{"image_size": 32, "qk_norm": false, "num_experts": 8, "moe_every": 2, "experts_per_token": 1, "patch_size": [4, 4], "momentum": 0.95, "max_steps": 6000, "batch_size": 48}
Rows from block 4, named by matrix and row number. Rows with one number belong to one neuron. Each number is 128 + 24 x the weight over its row's rms, rounded and kept within 0 to 255. All counts start at 0. Numbers have three digits each. After the name is the row's rms in percent of the matrix's.
# fc1: MLP up (model.blocks.4.mlp.fc1.weight, 512x128), inputs 0-127
# fc2: MLP down (model.blocks.4.mlp.fc2.weight, 128x512, transposed), outputs 0-127
fc1.172 055:070061156147091136119149141128125145131111090136150133136135144129123104156141165122088106136147129152137128109124158127120153148130103104123139128147109141113112111108117148140128145140122118150145103083140144109168149134134085130100145139133074125142110118044141081158114134123127164161140139074127146150151152138117107124094103141134133090109088086123150116088178101158138106109146
fc2.172 056:139157144122153107163112133116142096086172093124098126152145085095105109141129153119142178131149110132147104132125151145098091165129105176134070149169145116135127135124096116121123121119131119125144133148104055172145144113104160108135137135133125137141134173171121124121158143097110125111141142123155170110123160107138145083114140124146097142140115094135171117105131189133096155110150
fc1.174 092:098132142164109160126108141110098114179179124142136120118114111090085110162129151109114133116139126135143126144136137152144120116155137108088138143125120109129146081108104129132107123144133086175100140161123101163110148078195127166151076138144091144175118178140099115136135155129138108120153126153120122075162131130112097104105162122131132111124180108126132146128162161157113131132106
fc2.174 093:118111131127157104167107142154129142149148122111074110160143141121150145130143144095123101117125149141119136127141117131135144150141133139093141117153106124100134105159119105159119100148135094066154148117122160043128121152099138122149164169112130125117134148157169168158085144130097148182141151127162152122135118131105150112201121129092145126139102147125126154097096122095090120110108
fc1.175 124:103171144104103178118130085112131159139101140137104147139111114139143160141164182138109148125123143129116143155160134102071144115168085140137108130144121126172133126114116126115086145138148124097138132118086122099092113097096157176119143127117158074088146170124147139110145117141091173127127136106151134157180135120101131113147136124124129175152103136143119166135156108153104135131087
fc2.175 122:141120109144146142146100125104116131148110145099137136098084129125126139128154094132081123105116138126147125174087137127154122119113101111140124145095139128131148155103148194179127163059128113137151122071102147165120178185147066136117118113116142147157077092111093122147120137112112156136094163112089133098119131128116107127123120137122146134132088095105143147144117109109131109113116
fc1.176 070:125086102099137178178138119153125133146154116175141141091111112158120123118134105121085132143137116123113167125144077114109147142135151173135176128133166164144138122129149159094104125129113073148153117095118148126098130100116139138137117119145119110104131122106141118112117128147129119183105125135115134155134076096129115148132174081085151159107123190152131134169101140099108100150125
fc2.176 077:141133107159133090142096126115120138119138135114124088105135094133146151082121103137140174097106106079092092143113098150143083145110187184163113131114124171103097170150119156139145127120134145117135100147122169126115106094091099161135133122105115132121148159163132084155112136108128138144147117101094114137126143086112128113131123150135110133168126114130148079102092129114117156162169
fc1.177 084:091185089108137112156133128133123123148142144133131109101100119103115127076124109145116105137102138150089083112149141131140126146148101092126136106084143092124149146109138147155136155109120104187126105165118164122113123102099113127149150159061120137139165124143105103117127138090178133152114161123139147119095155133124105145124093129140166091109133147110114100115126132175160163158173
fc2.177 079:124120159124093139117132137105091128132128186149114147188146152117126113122073146106110135162164152103163124116128132131122139137091193159128158154112116109164121126137156144144153133130116106124121121111126095081099118151107105098138081128158139096101127124109127168090129152158111122152083122141139170077110132124137145145148140108138102147108139122162103164201130113122112137112111
fc1.178 076:101138120123097163111103152154115143120120171113146126127116142174166138124165144114131148088129161136139151162112132088124143082135130160115098149191155089105145130105157140140134096128114114118110101167136130148129116146125155111100147149139127191139108127147135157168048123113142147087145136080155126135165110107120147153120120117110107127120090133107168119097098119138097139125158
fc2.178 083:108142145094150134133133107075145147124162074155118126135109120109136172097117137124082112091164140133131159139127134136103116112139125103118141116106136120164141129128178124084146135109111107145140126137102107112124129093173098134103128097086134152120144126094194158101164175164127114152101133123128129130154158130118111150107101045114121144137140129147139110084159128135084153126116
fc1.179 091:170122138131116172156147124121101146141127141091108120122074146140171155132190065086127126145100146119148126133083151163138095135140164113141121148130123155090156126135144130127105111118118097126141133096130127162108102119112159135111122085146138151124105115120152149093150135105110093158119123181102132194112108120141132141116170145144137154157120147164149104115100090121123118088155
fc2.179 091:131104144118135098113139153113166180142127125157198139138132158145127119141104120132111110161143114104129110176123146120112108157133147162125146130127129101152162184139108138142114088123133134123150125100131157149163094128124115103144090102158101120136153156132130102200126140120099158103145164157111126170071114166095106145117126120184118108134138094142145148115158139135173132138104
fc1.180 107:146144113090154100080123103135163121134115115179121122109140121124148124115121134131095110125117127132141135127132108051130114081128137151142121137150160159112125114096107140162153087145117056121128093145149107110144112131099131135118111178157115115085123121126113124144181149140107142134100182126118137123116114184157112125125164133142147133123132096186123092129165162145116139085150
fc2.180 099:139139149119096167121139143158125129089134159140128083110115121124143112120106120128159166120151123162109149122086116108135137131086157122119197099148158136170130100168156138124155191149156136109110116122143158193153144125147124130162171131134142149120137092146153135072123104142102129165103081133136109149117141146104127123121122085139115143119129145114154162093173122120102150106120
fc1.181 128:138141138156151111125105128130143111159116103131150171145138128120120149129149143154106184145120156167106110102125123140111131144154173131147151115099060143099104176110122092111083139114098103148114154104087111123089148176114097140102101128092127121141152149108144146126130101173125117134105162151125147126175152125103121109105125142168128125112167095123133096137097062123125093111141
fc2.181 118:160146133158116115115142107134139124117145107174139109159109112104148133126121080143166106121174131160126137113143136133091094112138095118131127138143113151162152133099091141088160155137101126139133119104085133102131129125153101129107124095133149148075093167148115141145151120118077155164132084148114087099123134112096122125124116148106140144106183098125118087142130131105144202092095
fc1.182 135:096129136098141177172131135129157125109068133144097130099130119150120159127117136120143141089145194130102133113133101081134156143115134134132146113090129113116107129143126121139109131070108100187159093162134149145106128131120124180166136066102156115108134104134161112153104141125147121142088130122153115159141115138161143086176120099144128132142124170100123128102104099126147133144101
fc2.182 135:129135138121106104143150141114142167112153138090145139130151085134129135139117157170178110115108103095135140140109095121159131121143134147087100096120126118129115146141097162160121125126161123125109100145116156136133103114137142159128100104145129135131104131157150108095144091157124110136192097087089113121142115078096140099101188130104090101098134125100117138118100201129089151150104
fc1.183 104:115139131140121157109165190073102121150095121143135129155115206156078137141163146131146133105142167095113135143137173106091143141148093095103156159164157133122121080120096174119135113124129122126120148119144152106130126163138122085137162100138123090129110135109156119121136133155137125125136111116122093089155131133152120087129108143131110116155118068136152126148143163108114102127137
fc2.183 114:154111176126121120143097103134114147109156086151089115161100088112122093086109079095136151139126105150145120117134107138131095140108155151106117158158123139121170169160171130105133114091112126147111138103159118134116093134110128126122158141109109111087106087138138144143101105100112124131142171152146179129130145123119201113081145129094148091124116153161110116104110107138105142109148
fc1.184 054:130141108077148144147102151176134128152103055139163112144104086120145123131157138105123138132136114107101119144127178141095121185124155138124159148119115156131136136117099159122090098111146119141136156096141136148138102117148090165129099110177132089115131160113124140166075123125164107148126094123121108116098089120158127148073150140136176125126123125103133116129127144088133116110091
fc2.184 059:128109139148108159132130090120107117144143135138105109178127152126131150117115146092130141131096115087154133140115087149120102114100149158118086149098125182124146116108115091123108141132128134061124127161133114128121145121116205138060125142112119103140149132110165128101131173090135152100152113150113141115149176143116116136166140125149179096138147139095115083094102105148129133145137
fc1.185 108:134117100132111078120134099107132150135141127108128144166099161177138101115192128139142096126133174169139139136110125112129128150164143108073130100157141117114109095138127095146179130149133142140169112116115097137162110106131128112156173138103132140120150153133111131096096176181096137144096173136117120125155145114173172115137156075166116142149104103139107120116144125124113129128138
fc2.185 109:107141102146064148190085133154111127135152129154103109092134140094111154156140088143122166117129117136076137123111122117131145095137132119170171114139092153126152145141149151061154128126132125119114106133170169121102144123130161106125088088142100093120157112138111106131121103138118103104097121097138155114079105151150116088157142106133153118082121111125128161135115150122125100113131
fc1.187 144:134160125154115132105126133116128189120068115161107079102121138092110116145122114134122107098132130106134106178131107112161061116121145187126136159140114152143148146164112125080109143146144100123150148148098129108168185099115139139150103129111169137152119095107164105121136114124140148142154131157144132106156136161091140147147108126118122109134165142128091140144137143115175129179124
fc2.187 148:135145144129140107183177116100115101129117063145120122187109143102127147128118114112141141131136154137133135127076168153081121081146132119098129133130169123147125149117127155113140112112151120135137121110120070154084085146144134156149101145148166127115156147132126123155183122139123173114084168133175152155126102113148129168148150080147137104116120122141123109145158112113152112125123
fc1.188 058:151103119158124090140144133130147132116131096103133100125114099122127112081147134161143134109105108157184138123160149111126108156141128151157079129146130145149146095119108160139115153204081105112132130165117147152127113119112097133181127138134124128145161085100124113104152134121160127172159115174146116146092101140171112144096104139152112078122118141138119126118070108131117145164130
fc2.188 058:128108100089137114163104104119117117132119074111121146143146159133162189134117152122137116140168144115179175110102116164112149115136142115088160108123160112130179080133123089128135135101104155100090132114166173130156095163143131106172158149161138131113121133147124101126128158112148157135127161109136103133097111114114149122117154106159135153136141133151151132110163123176075131127123
fc1.189 096:119121121119163124114138106102135103147165125082101114133121118177132106139123107120126105205124110110083131155142104112103129115135115118105132158115113131037142134162132121159125145130126136143086096115154145075092164132126120098135106140158116090136134131162089137112109114154161095129121132101118101149142116138099116137140134146107165115154118161106134167169127133122132127131197
fc2.189 105:114142131155146109113095118094134085135148161116101172125108147121091144152123125139122150154141130142191090153135097150088121154106117131114097114094143154144134158159125110127112120129099087125112140153164113134142129127160150174085150122148156120117145126137160068114134126133125137161146095165139132118092191140139132130147126147128107124168154121126109155127090133185141189158131
fc1.190 084:118097140151122141140162085140121096151157161164116115089141118128150108109067128133171135134131094158111128099136140128128148120111136153140141098106100126120186081101173124131082167133126126150114142100128121098140148116094121133112180080090157142168130114145141124119110127147147108087109139153133149115095121166144098145155174076106142127150133130113132134110157172139100141114118
fc2.190 081:119156174119116109110122139140141134104120128080160169159142068163118122161136175121130121091148129137112134128130124124153133118102180115151129153138131110169084141150120111127104158162120112109128106172093133107151117153129095156164113158132126134120115133181120114143105142096210112142122094155136134100111126153099132132157140154175115105090112141130155103124089112122130141111165
fc1.191 101:109123112137128147135165130152129155119172098139099130164077115160128137123115124112132154105127153150069169099151111151146124112125128146146112105132175172104141153148163160136151105136147133149108152154091153141159113150148123094134061137153106149102095122122088143114134117153131110067134117110091125111111146134090137137160109111116081168144139140103109115118167098127089141110144
fc2.191 114:082134127106140156134087128064132121177106139140159117102129133124158144133138151147143143133150180123151155161106121109136111146116125150086121188108097096138090108097140078133114119106110071106130129127111096116098149139106162092072107140143123118120115111104149098147174131169115148125118140165102143134124145149154125164141125096100151115143117149156113126125096132168154140153115
fc1.192 120:100157115136119130118120120158161113117096108177156122143135123122111121131105107153100165138140147110114067099144124177111126139121153154117109175099103156125122145110106116135135150150145180110124120171132114124104132125148148113097135099132134128098145135130055148145129138132151152104138140136132139093154107140133159151097148126142132123103123153146107063153168139077190081156103
fc2.192 108:144154132116090104086112140113133090098134115150137133126125166126127102085149135109124118129193094108117134073088149175109128152126110150172118110130121152126137134108120133111123096108150168115188135147096132153099139117123153105077091155134143144091105118114108136147081109131189187120113089105108126118137104142132135116098100148137100146147132110124104100116135114107097119125101
fc1.193 128:132099087116081123135128114113101150160148139144101135130090158098147148160117160143078143086122116137170098149133141145104148124113170156142144112143131121152183161105121113143159108115097147097125138158139142137100122101141154119159101118119127106158165142126104118096147148100085119133119158115154155126143099124127118144124156148150150087126110087153136065085153131109116191117117
fc2.193 137:142131145114121135134088190123120123142094136107148149136129152118155109120132116155158143167144147153078143145157119096098193134132121139088157097115104115140162132135131115095145112131146130137157072099102116141137128183155148134100123156159106131130124155139133168164120163166115106095117125148130090121113132162113181140144119122142116182129120153180092145107110097095146125128124
fc1.194 031:104119131153097112138148153155147149100146148125142132140142088090152121090161134171105127160128070119143149106138166078131136121156135091099149146098119105130127140119138087124130132100100168126144114100141103127163098146117122154086069148136102122100165123164109110113077151136144113102109170094129123143090136113178136137113130125139155162141150125099106136145107146126184107139133
fc2.194 028:114145163157149117096139096141149096158153131109147159148090177137133171127075141140107149118118202160131125097112126162123119121109147151142121106147159147131148135094082122114132160155125124109140157159152095109127163130156110091168143157135093109114116127125174157102162106108118138069139131101128112100142119125127121149145114124151129124151165173123140110127107133100114143141076
fc1.195 104:197126116152142135137095173119146113062129151152122118106078090137105114181153170144128161133136083130097137123132133160112075104151130129106094143112169102122139108131153144139128157087102127125136120122134097112115166112146129155162125092092098139104123138150132110134165134144128109127124107124106160144119130158139160110120125130141171168152127117142106095157165127108145177124137
fc2.195 101:096104081132139131120139142088143134154121116116105148130115133167144157138123106126085157123132107125089134169107109117148145144158080122093123144134092096110068137127166093120101148083172149127100168138084140101122113130091137113128141108087153118135108119097169120128134073150150159122138137095172100113142170129125142151104155097087109086121123149126124120143108143124113146156146
fc1.196 113:117105130122094117096132155114106095108112161103114119169141145134121124149158139156118123113079117163206092140109121138124135109126122092168105132155138119141085073138142158141145115114143161124147154139128144120133143124131134161104153101112068120142140157152087119136140109109147084102107148140169132149123133087120136158167144112167145171130116131160131154116090115172127082106122
fc2.196 103:106133167134166096119150088093086151150146133151146146146146104148145110128083151080139129108112086129104152118117149106140166146121127160124139113151123146116177157108112142089139165131112111151116119127094162141132155129064090167089141085157084168149106171096127122107110139114123137141131132112091117126125093157168136139125117146164136135100128110115111141106106137085116153153134
fc1.198 064:086093133151096102140182112111141123164153081114113108133142124175115104134149136151141149138127087145164118114124087117132114136086125109142125130139154147150153091107085142124143122123127125154145089146124142147132134093128101126117167141109149164147161124107136113079167144136123134100149079121126138163063088078141149142145103103142141108134141093129132148121103103126166134070137
fc2.198 061:154111145121116095135082120098154142096103123121131164090112132114165192096137123163137093137115131130123174131163142151140149125131149098155101132115104120122118126136130091126103138128125173111079153127148191103154102163119137154131107126121109111098140137145137121107114155123156126127093178119142077139098139154157129049130168117141166124131146154129125130143139158146106125089136
fc1.199 050:144104114139150099127120169141108146155096135150115152133116164128096125133138155153153126093137115141149101152076178119099156101148122103096112137151106086114130126094132131099152120108120131135136133123125141135139088167187184112129109130132177179091135114126134125137170127118135134140163153127142098120157156119134156064124126087105096124110114089118108159089173114099112136117143
fc2.199 050:133129137171140146102111115108105143084174118128141103134148124142151122088118122131154127150159138152122131168101115149139075172113167091122100130141120153108158126122146130108137091094103162104092108166141175140135106153116096094117117132103107115109185106126107153116141145134147142106120168152133159120152147139115160126138124174126135129125089115161159125085084128107090169108170